config.yaml
train_examples: 26041
noise_aug: 0.01
n_mels: 80
win_length: 400
encoder_qk_norm: false
encoder_moe: "soft"
fusion: "cross_attention"
decoder_width: 256
decoder_layers: 8
decoder_norm_position: "pre"
decoder_head_dim: 64
decoder_dropout: 0.05
decoder_inner_norm: false
residual_init: "none"
batch_size: 64
Rows from block 3 of the audio encoder of a small encoder-decoder audio transcriber, named by matrix and row number. Rows with one number within an expert belong to one neuron, the router's apart. Each number is 128 + 24 x the weight over its row's rms, rounded and kept within 0 to 255. All counts start at 0. Numbers have three digits each. After the name is the row's rms in percent of the matrix's.
After each expert's rows are labels from the 100 clips, of 14976, where the router gives the expert most weight on average: "lies over" is the class under the peak. Only what is clearly more common there than usual is listed. The data: melodies that start on their tonic, played by one synthesised instrument. In brackets: how many of the 100.
# router: slot weights (encoder.blocks.3.mlp.router.weight, 64x128), inputs 0-63
# up: expert up (encoder.blocks.3.mlp.up, 32x128x128), inputs 0-63
# down: expert down (encoder.blocks.3.mlp.down, 32x128x128, transposed), outputs 0-63

# expert 7
router.14 087:142118135129130141128109165121123180170147116167108130118123074106120100117133098095173097072082155134141088143082142135162111121123124135077115144143116140132135101122078172171152104126142128
router.15 097:137163094107142105140129140112142154126130129125150140113143162149126137134135098149163131147107133121131119145115150136114127149104115157087180149121131153089095132124142093170141160127139163
up.0 098:113146155102125130121109136086131112120125095090140114113143142162124149148145103097150132076150143137107121148121107093153143139112166145112171138175114148154142138144168171133085123104118103
down.0 104:163127128096168158122136113128113126125121119129184104146130116120145111157099098165116094151131132122121119155127141147140091164098071074123088108110139111127089132134170108144144106128068138
up.1 103:114110150125123106121112130077151122102139081100103139098186127180139141149131163086109120116125116116111147141101103109148141151100187143140172114126130137160122106125106179133134124126104134
down.1 096:176137161132144107166109130147103102155150147118155122157127106120116121154100122145107103121100165139145150108112134151136053153094091153103142105116139116143119118110155112159108148125110141
up.2 101:132105137126162125139118178116140141156124131122144132110141123111119136120147121141122099113089086134131130102105120188092077141146126159100132120125164116115110153065116117108126127151112141
down.2 118:098139106136143133144101133117131140096113092130089107139118103118134082121150130118160133131175182087106103109142088103159172091154152111125138131159070127108150106137113124117107124148118140
up.3 097:111138140172117149120130128093113133155141159156123146108128116136121106137147113113122121111099116089113139130135153176102169135134105126119160120112142122123118134181127149066122133116148140
down.3 106:124109140101100131116102143128160137147129145132118112155177145153140191133111123135098108143071151158093133142129117118081136104071133170127137141122117110145136148096161162159188089141143140
up.4 093:116119159113090145104152114100158145107127077089129119112133144147093131135138134138116135113109117117119120166142131094135145122074190120125158095153109121159131122157126168107121144097135128
down.4 101:129151133137112136135105124145133082172134155093140150130106137141113122135142126112125168148120093143129146126142134148111089155094121116137139103107173122107110123109148102118152157150127113
up.5 071:126108145133116133077153103134109122112154112099090138088126187184129115119143128135112126140104133114106132139142138088151180134105129132088165149091123120119130126168120135110165152149125129
down.5 085:152169148180156138116144166071166109143089103127122084111131135085178160114162132148093105093127123079135121113120143128077090144100163128129126104153112139122086145123136100166122120145158144
up.6 089:141192115156146157133134161148073115151152109146117163097082123092159100180127162127115102105101156088158114119127140175096118111164125126132135127130143131097138167124108127106159116119134121
down.6 096:159092128062096168129112127101131147119108087137120114166164110149083132144104098123141139129099142105171112148084162122104102125124127130133087089107098150136112164090141118148155109147156142
up.7 109:130112147087147106128147085133138131136085075110084142134190141152130111144126123132153162144124133130090123128125151079135117198114154143116143134151138118157133115105139165139136132117154103
down.7 132:089157128159126105150135151107111133144129131125126139101092082097106079095134129124103108105139168133147146098171095139140142126122148086114128146130138130111129126123089067094107177131134139
up.8 080:152110129153100067137126136094100118155109123123127125142139141127118123141109119149105115113172111112110112134188126162157140132118130149109147080127077139109105138124146097123128113152136114
down.8 082:117172125129092120142135160113150120125196070155093096109096102092104130117119105136126153125093112091132131165153071116099119100149117108116134147150144109125103140167139129097158145126131136
up.9 077:118121170124114134136131139127119171127143075132178142107131139150117142110095147119149128147147109100114175091139124120115157088135114111143135112129152125134126128091100139161130091124100126
down.9 075:113139112132099070114137159110148115155153122103137127140130097151141129127127112089124124111110125065112112150108151130122092139136137094139140142157122086073096172101126161116116135106126118
lies over: A5 (77)

# expert 11
router.22 114:116128148141069109095148144114137088120128144138125161107141122111169119129131118131123112106187168118158138094107107129137124165122151095093141104097165129081076100110120099096086130158107095
router.23 115:113134109132137136157107150104142111130135141154121116097132080089127119132133128105116108096133157131135104128091098141145134113120111103104126156144142112092081088134074120075130146104129127
up.0 077:095116149126132140120156156126147147106158123130108103129132143152146120123140151143108173121128112129087146155085131100130150112139140133142128148122119119125116132120122175149156154098182144
down.0 080:109154136091138107154126132134151129113116152129157177108160129101084130172126135134087079130144173150174129152134099144152098145107114149087130129103128150114129158101102130102122152160116130
up.1 089:127113154096093125136138135128113168127156088110091095160177140144129128116126111114133158172100125138109165136113155111132150112123179125121152102122152138164147159103106122142165117104143126
down.1 086:132152119171167107122119145128125131149115171130143164121091108102121096133121099152106090118161163131139129134110088170117120125131125119097142109143142154100096133120153135100098115134109095
up.2 093:138105134089149118087137132131159098164154137094131113135095176116122200129124165164131098135092060126137097126144123116107114105101085128142103111128152138144143170127151127145148125126169137
down.2 085:103140161162111137140115111146125156108168099102113099109161113120130111118113105100165112122138148134115160142160124125167185119167107115107143125092121124169115127135124128128147121146103129
up.3 087:131084120100156133129122090139149132139155112083121114170134140141136164138120153121144176123097093147099122136158143084152110124105112130147105127141122130177147133129155151152156112097162144
down.3 072:123127147146083123124101125132117118147146135179124089103110104122139088127114052106100128135129148079148117132147126121112119119126175144102169108134142102107145140112099108105134131143153114
up.4 080:111124159149159133109143136107139132116148092109113112152154113142139128129158138115123163125162129129098126130077127097130115128118204136127141140144103125132106139091091187134160110115177135
down.4 084:111152126102171088137157152115122138174142157116148155092115110093117125178139104175091102133142125144166130132124127144139149136116126127084150096114148130081133114124107109148133154118099118
up.5 113:127148128153093122095114127122088064125104120148128110107107137123132126128120094122127155137138157115139124106150123158106124100126165101130142105158094158123162119155106128102081157139140133
down.5 135:142082125110105112136120131133149162120157113092121128127127159170111189113148104104121140157091078120122174133133112113148171112102130148160117125125130138142116165124139120161130075107123147
up.6 061:139121180141054123118076114124128125108117121079142103135117141123102117158118121065151116155137101121105109143155156114115118110107169136154109089158091157135168133147103141110110144118105103
down.6 059:133075133132123107145122123119134134114160097127150149141153156145127184112111089143151142128124126108136201132098119137166150171141146144131133125140112141140093124158152147106165117139124104
up.7 084:159071133101131147094136115136130102153158152120150098158130165138144174108122153181095152167113094143112107117150127164122120136123121147141111097113147131121138160093145114148156127120124132
down.7 080:133130161163136135102151113129140160080181114125099153140097093141144097101128140116126101168138156121117133126149109124177145107181140100110152122109124127116091137157157146132149119127116098
up.8 133:161097128109116140115133107118142126143141119113146115157125161171129173121124158168120179149102087141089122134126159118122144096111102134164073137122140144145142170109163131150130105117157157
down.8 105:086170138169134136121137168140134129140159133137096124113114095110152079127147150105121077079131155110198106120147105129117127102168119082080168149140126139114120117142103129089140178111136113
up.9 154:117084126113130089109136155081171127158143163107155126105128149122117179100149130156100104138118083114138136112096109139098096120109130155108112146149145155112162155091145109131141134135151129
down.9 178:148164124148151175152134077183113137078101112167122147151166117106154088145130140122173144095133167155110116138142171130127155151179126125147120138106123079138125095147126145132117131142097139
lies over: D3 (31)

# expert 15
router.30 085:142159100112136119155133147106136183095129143127098141116135129137132158095104124127111098133116117146156159173109136119138093119165084126110145108107115116116106144117106123147096145161170121
router.31 084:131151136159129151148104155094112110141169099128138166147127115104099120111168119085148106110090142153166137108096113129108097125123151103093134137128124112123126115094100116105109195113165082
up.0 103:148156128104099125163094151138145110142129102128145108144137142169097162150091121153151152127139129167104158117170177143154144114120134139112125097122157136122163078108127128150095136136161146
down.0 084:095129110155090140120145081115109096176123099176094117112118094156137080106157093100121124129166128093129163134111118151124178127177119127122163113126096121123120080131114154141112096082134131
up.1 102:109125123163137132113113149124129150114133119132144123141114115139177100073120143096111106108123144130157143137105139141111124089140154100162133140125106114105140160171130181097114119129131170
down.1 105:157106170091118117133130110125114107170104157121132094130148184153117165168117147109128163167110122164116196141096114156132128132053126142099122160070145142143114123095148132133122099142118089
up.2 107:081113127115135131130119093150127166073113088106131114147167119155112107072154097145124172113145141115097139171126146094141129098119192111163141130143093105136129111156125147135101128125153133
down.2 100:107102165116133127128136120123092116131146141142150163108133129125118156121133128140140107131130149163146132121123135144112085159110117126101137091117190147145133141097120118114165121154116113
up.3 082:081096136119127093112116106124105138136120111136151126149143144157140180125126132149115157134163123142150138117142136159141067168083164149104108129138158117101182137132143118113092155178131158
down.3 086:150113083138123144185171152171164157116142167142135131131112102119138111126148104104097090155095101138134140152162114103134166084123127086168149155143140160130127112126124078179170093126152068
up.4 089:130115096137130105126134115141155155120097120117171153117128144129117109128122101144102160134175124111113118105144124159106101141091121113125132071107140118086092098118167119151070143164122117
down.4 074:111124131149156136156132127180117125136128163070141141120085123100111147155094109105154067091118184110138083116118165101137126148136112110089133133106141156139135118132136100103147149084146136
up.5 140:134094153113107128111148089124129115129124126153172082147157151151132158154069140144111133140117117128109107115100155130105086134083144128136095096132117143098148156098146183143124128130131135
down.5 115:145124124150138110146179169131145155125156111108136142104123136129115074106148124105109118160123134105142148144159111130189180120153110116103147142117145107100138142174106074139131108133105126
up.6 139:123157094161108111146107143127113094113084131142125129105107125159141097094142104147138134099154133090177139134126114144103111085134151091133152114125123140104139122184104135101069130133129157
down.6 128:164106146107090129141106123166164128145145130114119131145128146155108158097113170166153149158074094163130123168134144159092105111103125135154093110122134116160131177105163144163171095115151160
up.7 082:128094128120135155114119110143099148118145096127163171113128119166128130106131153137161124136140138119075179133181173099128113125165139156095128103106122151161133108113150096130091130097116148
down.7 098:123151116146170141160112124112138105152144169130125129131099119083148118152088130122094127132104136113150089115124133157117111151096128110107140124141133110096115113156170144099122136134104130
up.8 078:132156093129107146124143109129120140132115108117194113080140142122125116122131106131139156139131127130084123126159134110121114088132107082138131152118133132134122150174113146103156131078138130
down.8 083:121096166166098138122163174102130106144129162108118109091139149147114150102118155156113116117085135116134126114109133149159106143093164110128125185120165102189115113096095111131112126167128173
up.9 100:144155100113142106131099139162134121151082174129136111078114120119090108153153103123116088140100135133147120132162134094136146111120100148117130149116144134084119130153139087146149118087102141
down.9 096:143095097136111146096124128137125104120117101194147117162179115158135166135102139082139137133083133120140145138110128095107123123162169104139118115139090155140074116126130147130109136171149126
lies over: A4 (48); A5 (25)

# expert 12
router.24 096:099122157082109084143135128097134124107094084131129132129148113153131142113113117121147120081168139145104099097150129081168105091136114086132130144160107136117136110118091119145132119101098144
router.25 107:120109122153195125126169155126147153187148089156151167138103087139158151162110113095118089128106142136158137139134128096113130101161096084120144138170101124082130122152087151136100105102124125
up.0 101:139114135111166106149137127125171145111181093125105114146107141148120147158130148112148111146126089092125116166130137087145129138123109130117109168089137088100164106109169137129142134118117137
down.0 117:127131131126099121117141119153079132141080123127130140115143148126151148160120099149115136151138172129116144118157123156145117152122155143121136086110128157123148128075109126143106154198105107
up.1 094:153115135130121144089116136144089118133095076119129115152142139148159113164122125140135122127136127150087137099113182106107114130139125132133158089143151151151146149151111179124084139134127141
down.1 104:139133125124136127128126162133165139150134130111126114108079121119088125067122139127121124137134104107131158171154130146128129122121082095088114159143120094111121108160176119152146116106105153
up.2 078:094120145090148080160117107128160147137112119123118131129122137147120168133146167114132155138055086105109139087088121131137139105148105153153120118118122129120138139101137116139154108119116151
down.2 078:134115159135085149168074108130086102142124126147147140142106109116130109172133070168150114123122181126123140114116137168094130156143210119111118100116147127126146088140101143085125116142133151
up.3 097:155109113081153100150121114140174135101141095120099131132123137142109150177153128107160109145114109152110133116133160105147175138130085134132102148095124097145161127111127132148179115113120121
down.3 101:109143148144089133106112102132085112129096130162131123119138127128160128117130100153128117140102170127144134118152153125103126145144175165156142102131124168119135143133092145137096159190153132
up.4 110:136151146153133123090143134119097066135126175155128144111108138098149112120118148158109098116134133081175116103145125164118110121138135078111140091143133154108121146143103112099141129106102132
down.4 111:149093148094135128133141118133154133141146091098161133159155187143120167129135132128160181157101085126084158142131117124117111168099095132144071137117127104123123149105164131172123112108147132
up.5 104:157108143108159108131137107117158125133150112105136104127125140173133157161122161127121157130083106144072144105148154118086149123085102132151120141126145120151141178118143180136137134129177123
down.5 096:112147112132117091145134121148113169153078122116125113089129128117107124142116062122103085153141157146149176134148117152182157145133138163082147091106145150097138108133142111135094141148112129
up.6 163:099148133167090124098115142120089109121108133159122116083118107117148108132123094129109113123179160073197115120124126142128111122139172097126159117161105152088117129148106115092075144122101119
down.6 200:148114155097158143121154118137154111141167136102152138162135169136141171111129179145136132144104077156097136162104126116114115152105075139125108140111158124153118149113177151158164111099145139
up.7 127:130101102098130115149098149131167155159140152110114144114110131128096143124150140146146136158073082143123144152115116133143152091142117159137095146114139129119145153087142067147190121154134151
down.7 129:130146119152129156108112112123080102098084138183126156130113099114156092155138118146135151074133167127140101094088126145092113120150154113152125148143112126143113092155109150110105141122137136
up.8 084:131097135093123136128163138120120145156129158125171139131095138125118127119132164146134099113082114132125130135121097102151118102134118174158072129125157128127147164089150107147175105126162119
down.8 080:095145121145124117117078148128136166072087093187085137149104124125112111140128099103146135106165150112130097134132134139129145135156159128159106122153102109109121105162104139119086117139171149
up.9 117:102150083119146137140081129148127117099080147144117135105120122118101134140107118154137117095137170128157120145148155175102132142139142120142112121127129106125129091151141120132084132141106158
down.9 120:130093159110125151103150132114140096153179119139166134145118151137158162112124138149099139128084062123100101125113129139098120120137113145142129141152171152141132196099151159120180137104176145
lies over: C#4 (31); C#5 (26)

# expert 10
router.20 114:136121133172107128084128109163113089164108156168148112146160110138152115132089129143121137120162174088128093110165107127103093156110139138152115055152096129111181156131123157132111128126132138
router.21 092:153131129110094093138133097170135139116118092142066127109099145161164112138138125152138159117125132125128139110143102136190132139061139142123125106147173112113134095141119136132083130146105119
up.0 082:157106140094140086105109089137149140125132125085146118133171141147100173140126132174116175133109102135136133150115146150122126170100147133139085136101148148122139144111191164153139100116119142
down.0 073:081107153149120103123142137136140112165145114118127102121106068092164085142160117112125094066140117116169118124144121124128129096163107121109170117154129105138094118137092123114118131117156134
up.1 080:112154136154096135133128132109117088125121168151137122101126101104140096102125103106130089082138146085151147088157111133076109104127163108107134145136116147125153140140065118118102109123119134
down.1 070:142105170139115132122149135126164119104145078122137115102147141134133167166128105153103103166119115154102155109135114113142102152115103121103091110087138121117110156117150158171141079129113141
up.2 108:120163120159133153133125138123118077135148188158147119131110131082148138109132132096138090131138119106156108131115102126110091128104123134122101140131114130084128133131098111094146140115135101
down.2 099:144111117129081134127135140128122138127113117102117117137150176143121143138141116122124159163114116169088155143128158113152171134157160132167158097131108163124126159140141160138108117149145148
up.3 110:129151114130162129134124111142107100109082143163182146097127116082126135160118126180121128115137172142162126117108129181114101173127134126103119111116151119096117121114124132100115120186092121
down.3 102:152123119131119123114178129117146113136205134095132129147129146135148137117132111078133112165097114085119138100144102093133152105109144129138147142151178151155126156130122110130166085090162113
up.4 069:114123117117137143127141117152124123085114084115129143127197084113151121155147160133165172147134171116113122136092157118092121124161167106101110151149122137121136119147129132149122120135137172
down.4 061:133116127087129120101161138095123104142173150107132085094156129149106163138126125173099091115120133157126123134127082146121076099121109154127142103160125145103137187088126107126148146145094114
up.5 098:109113146173117122103154163138142144156147116111131112128159130168145141102119115120101131128098121147100121115182159106119140102146166122121149083162135144122156150147122146128085158141143151
down.5 116:150137121087180116158106094138138137116096147131146137121111118081100144124113151149119117104168130144136118146088107166133100136104089136130099155095125098125107109096159125132148133134096106
up.6 092:135102143094141131123126099129146142124124134108145090121165153150103180159116116220103172128125099128129133145110149166107110163097107147132090095110174160111107129082174129147098126132122159
down.6 090:146166128192152108136145151143126132125172151141089134090090093112169073140179154084136114109126143100165130137136115131171162102125111117080147168148147125114128106162118121104103153081128105
up.7 084:122107133178122114125161151116138115156176116125096111096133144153134118095140134129129124124161101112123108115128111078169138104100152091108144171194104136126147132135100172108127128092144075
down.7 080:110135115096151153147096134148111134130092129166109144127141144168129158172101130184117183095139165140133139139141131181106128143163149119163101108098136127108145114122125130105075146177157139
up.8 123:101131146183105142114144139120141110132162124127109118139108127142150102118144124058104127101152122105143115115142125062126133093137123089132163138180106121125135111137094135111081151093124138
down.8 127:142101142080112123122084113130120136132083110141157136138155158139106155137110132180111152131141113145093145136118151144109127142132150168153084089085135139145139149094166123142111147176129139
up.9 116:140153128155147147126148133133111096154161174150133142109098116075146114112116148124130099110114102103160105108126117142104104105132117105099130127157122113107126148164107123096143136116139120
down.9 120:146099129116106128121130148133135155111130111093133114152150170186104162139107084118129139158152122164092183120149118120157161127125184169173119120109114159127158136126150136169100102158133121
lies over: B4 (29)

# expert 9
router.18 091:100144149117112106137117120087126142093095142154149124127138129150119159119092147136133137133190147129139163111129117106109099124134164070129121144144087187142125128122124123077068162128140117
router.19 109:102117145162132143120147117110165160137179134094086136125091144121137135109142159102145176137111095130132122135116120121144136131120117117099132127171116140170122101130131134158125154103123119
up.0 084:130128153129131151146122077151120118075071105172131113132185105103126128151079112162148150111138161145139132111124128124129064147151164138141120125108146099113108107104102127133127126146108106
down.0 092:141126116167155118122153165108121104154163137128117124095115084133168124088168173136093108137099115103141135146121109159107105137148083089099123180130150108111144155096136146109142112138141101
up.1 060:105111136121158150141133111132199141124134078114137111156132087194149094169096143111148154127130157102118127108122127120148128147164119124092107160155090134148172123143131164104150137146137142
down.1 063:135117066130141129116133099148123125154117156126120097090156129101130129149131094123059135100104131149140115137133169150132117145126156123157117089126130113133127146131108085125154120123121140
up.2 127:116126122179095132094129149118096098164091145168119103102117116106156087136119115140122125106128148117163103111117146162115124141144185130128145065150119160143128147146099116099081152179127113
down.2 106:155081135120157164114139125127166111136160124102125167181148153145156165112114162122113139125141095134113146130102149127089134127101101157148108187159107129154109113125137157160122120081199154
up.3 126:157101177076123137114132091147140143120134109122119146161165130134134146178102129127147135115101146169063127110090166130095119138096133158127113128093172138171118148089141170132170120145138147
down.3 108:127169094156166101174123140137131152140143157133147128092105096089096073124125121110106094107112151089134146131187100130153152115139117114089128123134125105107136122144107102131131121117091100
up.4 082:098132116168103137089158121140083092128102136147143095121096109109141147126134097125112120150135133126154116124132122147135141104149162093165167090149141151132119158180144128117120175141155140
down.4 079:133106115092130113129094145094166118099107108120134163139138149089157172155107155125115164138101141116105126109117157122109143153081083129150094120151162104148084120131156142141124109151129147
up.5 061:119116150085165132107107094141147129131107099163140107163116098083106148088117129101137096119128130120110091181090130156169116123128111129138115161168133118106167116103127156108137146121141167
down.5 079:126126109115111106168090104104110123138115136118105102114169099119153087176137093172108111118148167137168128101111107132175136157104137127149127110127161151133130101143127093078114146175102062
up.6 085:116148105179109136104137148119082109119140120118144095127124135115150103115116126152111105130157138119157115112157130128125127140122157116139140072162145149108129126148142138122065183124131147
down.6 076:139115152096152129117164117091152121155168139107103163103131165139135144144109177159112130120090127106125121148115156140115119117174065185165094129130129139103129125154162157180138089082127117
up.7 069:143156131177142128151101136092126144117101137125122131146146100137113136144168157108143120103138128103110116132114153114147126109133163147124107188119142138148120153122105172108125129142112145
down.7 080:122124129144132161125103116154112104139119149139178121091095137125109122106122093136094133146129159159138144118150113115130109136129162129109131061146168158144166131125117128100084188149117114
up.8 070:135134137127148160121101096139128137105099105140128153161171105115145116161145115171135181121136134144103132147088113127080140138134094141125101180086130091130149093122139153130151146158114164
down.8 067:090129131106132112161167158118122124146124136123164157116109124137167073084113149137133081118127151117100110113132147140119107123098132144111150114146136137095116092135129077126112138178122064
up.9 122:093152110188069134088116148129056102145112149148107082093122126113151136127083110127127105129138140102142100120138139150116122129152141107133145058155130151120151124167113144090112134148149159
down.9 115:140084135113159151140152125124157114143128100094148141145154145164137163140150169145147148147122088165086119151106131121124126113105102129159086134145123125141108136092188144152138146082166141
lies over: C6 (82)

# expert 8
router.16 097:148138147135161147126101088148143156108105101116107120131135137135119119133100092131134116066148124144120144151120125105137105160142124138135133097131107086146171102162142145129097198143106169
router.17 106:099137123142148146084136142120168143147129124142117137151082065108127129086155169086130137113120124098132089108115095073126110108143096119101110169177140085135122135167118119140111146095118140
up.0 120:088165138165116142148153136133131127124123179134113151067101135105147093114155125111107129133143131095165145106216115119152140128134114121115143088134137126123118136123080113112137157115115085
down.0 120:140097110141141128070110122110118075107146129122130112147165164146146155155101166132161153109126123116098117137100142118082106149132153135171090123182105148138130118127139179155104111127165147
up.1 097:104118114121121083163124115140127146083147115131124138134134116143109120122132152088171144129139098146147152162171127077175162116139114133107109148115131104117127112124129126132125103126139096
down.1 107:120111155116121135077118159135084096139118135163126138118119134133168123167096140175123140128121120137150082087123127139086120130149158124153136117154099138112131120131106143104108160180137114
up.2 102:137095149130119140115155117083140153155142118107133102139132137167141162155107139123112151110088097116082103094117160120103139138115134139120110153157126131125121195142130186112155131138163160
down.2 099:123110122157086091158159156127143160150142142125143120115101104123100101095138113090099105159151150089135155108160137129163176139129115136106148142132130131089143126159095072135165138105091145
up.3 109:125119157117113106172121157115146146150156125106127092126125136131121140122146130128156117127093071125128160157151104125155161098107112125132123161097126101117156145125129151113150110106121139
down.3 105:104139114122102128099101097113070099097050148170133153127144118130154084145116117119138138113169169105151095113096149168109125138152165131133136135123117121115152117142093114102127156152152130
up.4 119:118097152118085124108118120113144138147165133115121107130120152152140154149124140105116165143110105133087125108163128126115108090088130179142133119127135162139159177117141132143129114137155147
down.4 112:136164117140134123156126114127126140104106126126120135141133117125129078128125113117148123110162150139111158120133118151202178141143112079131145139133093122103098070166113082118126122082079128
up.5 125:130108150094104110136136114090154143131167103086123111150132171149137148166134152101124152135092078111101139139121130104124122126096141161106139132132135126110129130135128172120120134137150140
down.5 107:110178111163116114125132107147105144111072124177138136105140105093138102135127111131148119133157181144130133107139147170171118164147122114089133116139130112117158078137108130117138121180100138
up.6 085:112159100104103100136139132110118100088136111140123103133135139160112121150142130144133103137092097096121096122126100076140104099085147140124105154143110168102153150117120127107151141118136133
down.6 077:141123135150165140094099122127139124164147152123113144141138125152185089123178137118148130124107121140116106127155145131097128116142125097156128126178120081149115119133145129084135115148140165
up.7 068:083172133132093119115122167112123116120128163102109112121121120128135125116119148146121164124130094079159119123108105114171140115184090095102094119134116133081094106161094135148116158140087149
down.7 075:110123120142153149117135157113137154158134090129145103171159077153122129142117190148144095141149124162108163138111162124110114137101136162145110113143143144151142172103121129130167086108167134
up.8 089:131135112137129116121084142141131125149120164123123142086102151124095143096095124127126086110119079093165115146141094109133104101122073150115090146121100127093179158147122076115124118128136149
down.8 083:104100137111132138106117135137126123117119142175093151108174143149106144145153132159151138079103153148133128167127152156105105084185119147152127129117136110125063144114155144156109135161129142
up.9 091:091123141125111128089126152104175125175187154111108120133120147139138143155143136117102134128128104137109131156098102110096142107091166178135137155156135177112139154097145117144110159120151149
down.9 077:139157150145163150148105117203142135072084101128102146149159118146119081164115119094179143089142129092101106108102136133135123138142122105102096099091098131149110101139120102126106114104119106
lies over: F2 (29); F#2 (25)

# expert 24
router.48 094:085121124211122141106136154133169116122133116109117173100091149122132111097140122118122111134130115114109151115086131103127121113136139101126182125204132116134128092156133162125114117122156168
router.49 143:149119145156094174104131103119099079131118112149128095150153138113181133110099122135116130138136141115135080090143157121109105138109143103158101112139102156107126154096133116131084103126165142
up.0 076:105091166111137118123112130119148146097150098108113109134158159146105165180125159170120145152113107109104118133101130127138130158095148158128098144131154138122109153110135179145122133109131125
down.0 083:143185138164131125149124137139112109111098101175118123112123088105123089141097122111118088071139174140149122115162107166121125116165146064108171131126113147107112094117115139101117139164111092
up.1 134:105152123134155122139148108157131113132097122129152169122128121077113106164109109156124109113139153164138132127137140150119116186132126115122136098105166116142113105086168119121113114158093107
down.1 093:162127121119124125099132144108127114165178124136130138123131146131178129123108146101071119147120156122121103098118128127099103096107142115170173155163117170141192143131101165127168096116164157
up.2 118:124128146135150137133136090173120131138101096118145155142164157117130156145106134138151146133118154159096119126129144150112139176131118133134144097094175121174116138097176142151121122170118134
down.2 086:115131104136139102133156171090131137166165125120117108102111096097146109105156149106108082090118123103132097112097083109124151120123124122107148158183125137121131121122126129112140125085145150
up.3 062:120104097141169166130094094134108114082085090148132105114144134127116138150124158183145160088137159155148111149128132163123141158124123140126098140124126103134129122118179179124108122155106141
down.3 071:126145132138087094121152141149119124150160131122098118144104165122162108063116107128107131139145119134110130124132163142123080099119167130087207098135139160134139159128081102108115131120091136
up.4 137:112147141145137121129160120145125115148115136126145156119103119067130111151118125158117088125140150151134133126142128151127112178137123124114144100101171122143116113093144118115125151132102094
down.4 096:174115110125115144094140120089114119133148114135132102148151138166173140151126153098130123122103102097123123099153122121105118100107156134139159129173123163134165132123113166097149092094159159
up.5 084:125116124145123115119138128067155116092161121123122060117115126122118140153142183137102147101110123102147095134108118111131125106134139116126098172142108127099150137127138173108140146121122116
down.5 100:107137163154108128110102110164096113103090127136109160117153132129131125117099089139108130160162170170119134117159137148122122153130160128110158087102154156137146088120136134111082151163100113
up.6 071:157108114142161143132146139099127095168149154137114135140086117121139123124129197155144105102110088102141121110099121152114123062152112108121112141144118100130097141149127143097166138110124156
down.6 072:151143138121107096140117104145113133111126112119121129143137133134160162119124085123113189151158166187126136108129113155138150144134162107130153113119104172135180106166124142123074160175121153
up.7 121:103127151152102133120136135134106099169112133158144150119130143126143135123113071085132114142130147153126123101195136109139124149118138141122150076135138149122156121128107108115099143154121108
down.7 118:131092091115170125147116120135163152109133115128119105138122128125116152114131163152145117122110075107137113178119118126103145105121084137135077186134131088148083144136181139150171094091133143
up.8 070:146108168113132135117123121108136116170146131109141149156116132106141140145109131176116097148099114145095105135131136187105134145105103119155125048123184133144125147073166138160099136136118167
down.8 060:156164072135120082136094137153129161099153091157121103140149099090148124149146126137150138115149176104133135101115089148100144115092134124089123137172115115128087093139105144125142121133111137
up.9 173:122139136128137136139140091188125126135092116119136144145140135110129131136103110158127136136125150168103133134135150152126125162126130122124135094077181140177114127096172140141104129160116141
down.9 168:123125100156137127112141147087148141130175123134135124133097126127137120129162159089128116095121097096149105121117105095138118078116117123147120175182094116112114152149102135121183107073150128
lies over: no note (66)